Weights of a small contrastive image-text model: soap at rate 0.0036.
Rows from block 8 of the image encoder of a small contrastive image-text model, named by matrix and row number. Rows with one number belong to one channel. Each number is 128 + 24 x the weight over its row's rms, rounded and kept within 0 to 255. All counts start at 0. Numbers have three digits each. After the name is the row's rms in percent of the matrix's.
After each channel's rows are labels from the 100 images, of 14848, where the channel reaches its highest value: "strongest on" is what is common among them. Only what is clearly more common there than usual is listed. The data: drawn branching plants.
# convs0: first 3x3 conv (encoder.blocks.8.convs.0.weight, 64x64x3x3, each kernel summed), inputs 0-63
# convs1: second 3x3 conv (encoder.blocks.8.convs.1.weight, 64x64x3x3, transposed, each kernel summed), outputs 0-63

convs0.40 103:091105087145129118148159133117108079109121100115113114114138121178128122112111130123158142102109106105111098098169140142136088109111146127178108128126139141098167161128118165190159140122115135
convs1.40 117:128150102128118150119091135113121121135140123146064124115150118135071129103128113129131145090120078125146084116120122129092134123085110120164135149100102124145113133074135078150127161150107091
strongest on: wide; three-way forks

convs0.5 117:131140122117117165118147122117127125115128137104157111154116124213121140134161136104149162092088117158115110161127136077129082095146117123095125118082116145104114121112119116121158123176153126
convs1.5 118:115065130138131142122107110116062165122127121135124145160131130173102117153088099146123145079127095132115104148131128106138133114109107124102099121132115111170128119122134099110097123187092105
strongest on: autumn leaves; drooping; leaning right

convs0.12 098:124082139130110110156144148109116152141101088124136106119086112039091109109103145104138131138130153105115142105144151111132107147137125186105138149114113112133118138102119078130137105104147111
convs1.12 089:118166114123133097134119146128119121103125120129122148103107075118120118154103144109097190137131073119149136132109130095157147080082098177141129135122099127116142124146131150167151088104118155
strongest on: leaning right

convs0.18 092:152088125125159176201154126145118132150114099129118103132112101137098137129110083108125136149151138115168127134141133141166148115134117121123073155129131097155125143124123128097174133112146072
convs1.18 088:149127103145129109119112127122128136145115106126143154158102139069079134125137119141112121153143100125110096101128096096075157150114098078158152171135089099094135131129153131164148135090138111
strongest on: spreading; two-way forks; autumn leaves

convs0.41 091:089126115102139115081074100105130125158160133130158109103139129134108124143079110159101120123088119149126118125122096089143115155187166119162129146088123129115099141130098114160102133136144132
convs1.41 094:124136145117112117088158120154152185117128145145126160108103103148139137126142113162132114149149142087123154126128113180119119096109097124125092095148164069149092120164151118125097144120089125
strongest on: spreading; two-way forks; night; foliage: autumn leaves

convs0.49 084:141107127145083123126140142126153178136177090113104103142123172136139159076127141095134117146122110163114119079116115181115141111115171125145137126158100128131111165146157132137114144162152136
convs1.49 085:108126119161133128134139124103103129136126132055110107107126200146131107099160153123098115100117082164101139117119114153138121111107138101132138117157156137133088187112118149087138130128115124
strongest on: leaning left; autumn leaves; narrow

convs0.4 080:107130103178106130143130145091148163146115053147083128118138175126111144113150130115133128145099126142113122104105121159116135106120173108127124141180085144146130172130136129098152146135151109
convs1.4 085:120086131176143161134122158128111092120128108074125105102118192141118124116127101088150100109143127177122102107114155149118125081109138126120152096162120122093137163109113155128109143110122122
strongest on: leaning left; autumn leaves

convs0.62 116:101135131115141106128134106149167138115141160143159136144139120185131128140152111095155108116108109156096085091141132110138158116129122142110163116094139161170108097167111108131133096176177136
convs1.62 104:118116127144126185097083152136115133123116121099118117193130108167133104156120128124122137119110122151094091136149133135156097126121125110077125096129131063155157099152096097128161137130117134
strongest on: autumn leaves; drooping; leaning right

convs0.24 093:123145107139151154134089148106150100129121113166142131106095109136134119110100102165079101134128127070123111133174128129133119120146092118111138137148149147080150134144120070116089130159084132
convs1.24 078:144133162168122105111180142109125103115104167089114150131144115158114153158145136148105131172142111112162116158126076141160127091151148142157125103144126118139167120082136133116103080140134115
strongest on: leaning right; autumn leaves

convs0.36 097:154141135089107122107078139138145112112085095147107113120114146131166157167135166120130097108116125164139121146122146111150093116126181152133119142135096164126085106147122101112104098076117142
convs1.36 108:110132111130101143082131130102094111125140094141149114116153164126143131176138095145112146100110139118153104117094124121144105151113138114106123088110113136114109134122031124114140139123092174
strongest on: drooping

convs0.58 099:143134119121090118124141139138101119107100141136120111132128116083105104169106149112139134087149142109097130102119132079115138096098144094160104129157088153092129100116115190118108121150163082
convs1.58 073:127157142111115109120084135087152127109158161104110113112118162108122155149132163117163092106145086125121140135141123127134140119110112104149183114124128129139099076201131140138128141090147098
strongest on: two-way forks; drooping; white flowers

convs0.10 099:117131122098088144091118159094156136152150122137111109160117114118134164128140112165079089125079145156132102098104129105150146098126171100113184143156136138097115103119116112110095141120142124
convs1.10 107:144165120118143152097099122097108119121143137105122136112160143149150157114132129143101088138144113158159080153133093140131127131136158071181149140148154132101162122125143165156097128127090086
strongest on: leaning right

convs0.16 095:102145137120114131147174115134132126174125099134146127123107149140140128150138091090110126106178130197149144136089158129159164117115161117123123149112089122101081147136103106128113145171101143
convs1.16 092:111095130104135138098094145129127119148146104146129124100093149105111118126119137137129101145189125117115125119135137176081119128131172114129147145188100112131111158151098142099143190132085112
strongest on: leaning left

convs0.60 094:088108164145113103148136116119121106124108132102130117126156109126138094157137110093132108136126154154138096066119160178091162125100121110115135117120101097143165096136110160145155106094107170
convs1.60 095:105127110109148094141117126118109122120095136149134071136140196146160125116165134100141161122157127146105101103092168090094135133100153122121132125114085113136103134138133139080168142125138163
strongest on: drooping

convs0.47 092:128138108128148139090129089110163111169119118168133120162074103156121156116095121106150145126107194133142132137098090076106117127138119148108094119104135120129108132137120111178141144100135114
convs1.47 090:117051098132133124110120127150119141133161126125142132097130173129091112161177110120152146123097141102127126109129156182140165122101144156131091145137097111160120083159145133126108134160132135
strongest on: spreading

convs0.14 095:119105157098131150149114104126177116115109145158114103111102102137144137140105122158092099100145137137147122077131149160126129107113086166130153133123183126162140091125094079151124138132121168
convs1.14 091:111131148173089148071161129115124113121137134099118100178141146106154163148116134133109133120151094120164084134117085156155135132152118151120142110117139127112106130150110087120157123178118171
strongest on: narrow; leaning right; white flowers

convs0.6 086:152169101156102119151081119110134114121142113161095158105125113131085130142140147072103149115099109162112122131126138101124111117101106160142121153129116139096092175108125172169138123145139092
convs1.6 101:154131143153105115063145104112154128123155080121125140126116111116114139130146069108084123115146126157132102129108110150126150117109153172187142139131115129159118182147075127132121130143116130
strongest on: wide; two-way forks

convs0.37 073:129104101115144133141098173110146144126167139161076122135116142107091107124117124072109140165157115159108126132158130079147131086110130077083089137131127100119101113147124109134128132123153118
convs1.37 081:150136179100126120105105071081134117130147147128138149148118120124142168123127096145138071114152140118133147135090115137142130113142102115143108107176130089109122106160109140121063146093130116
strongest on: two-way forks; wide; green leaves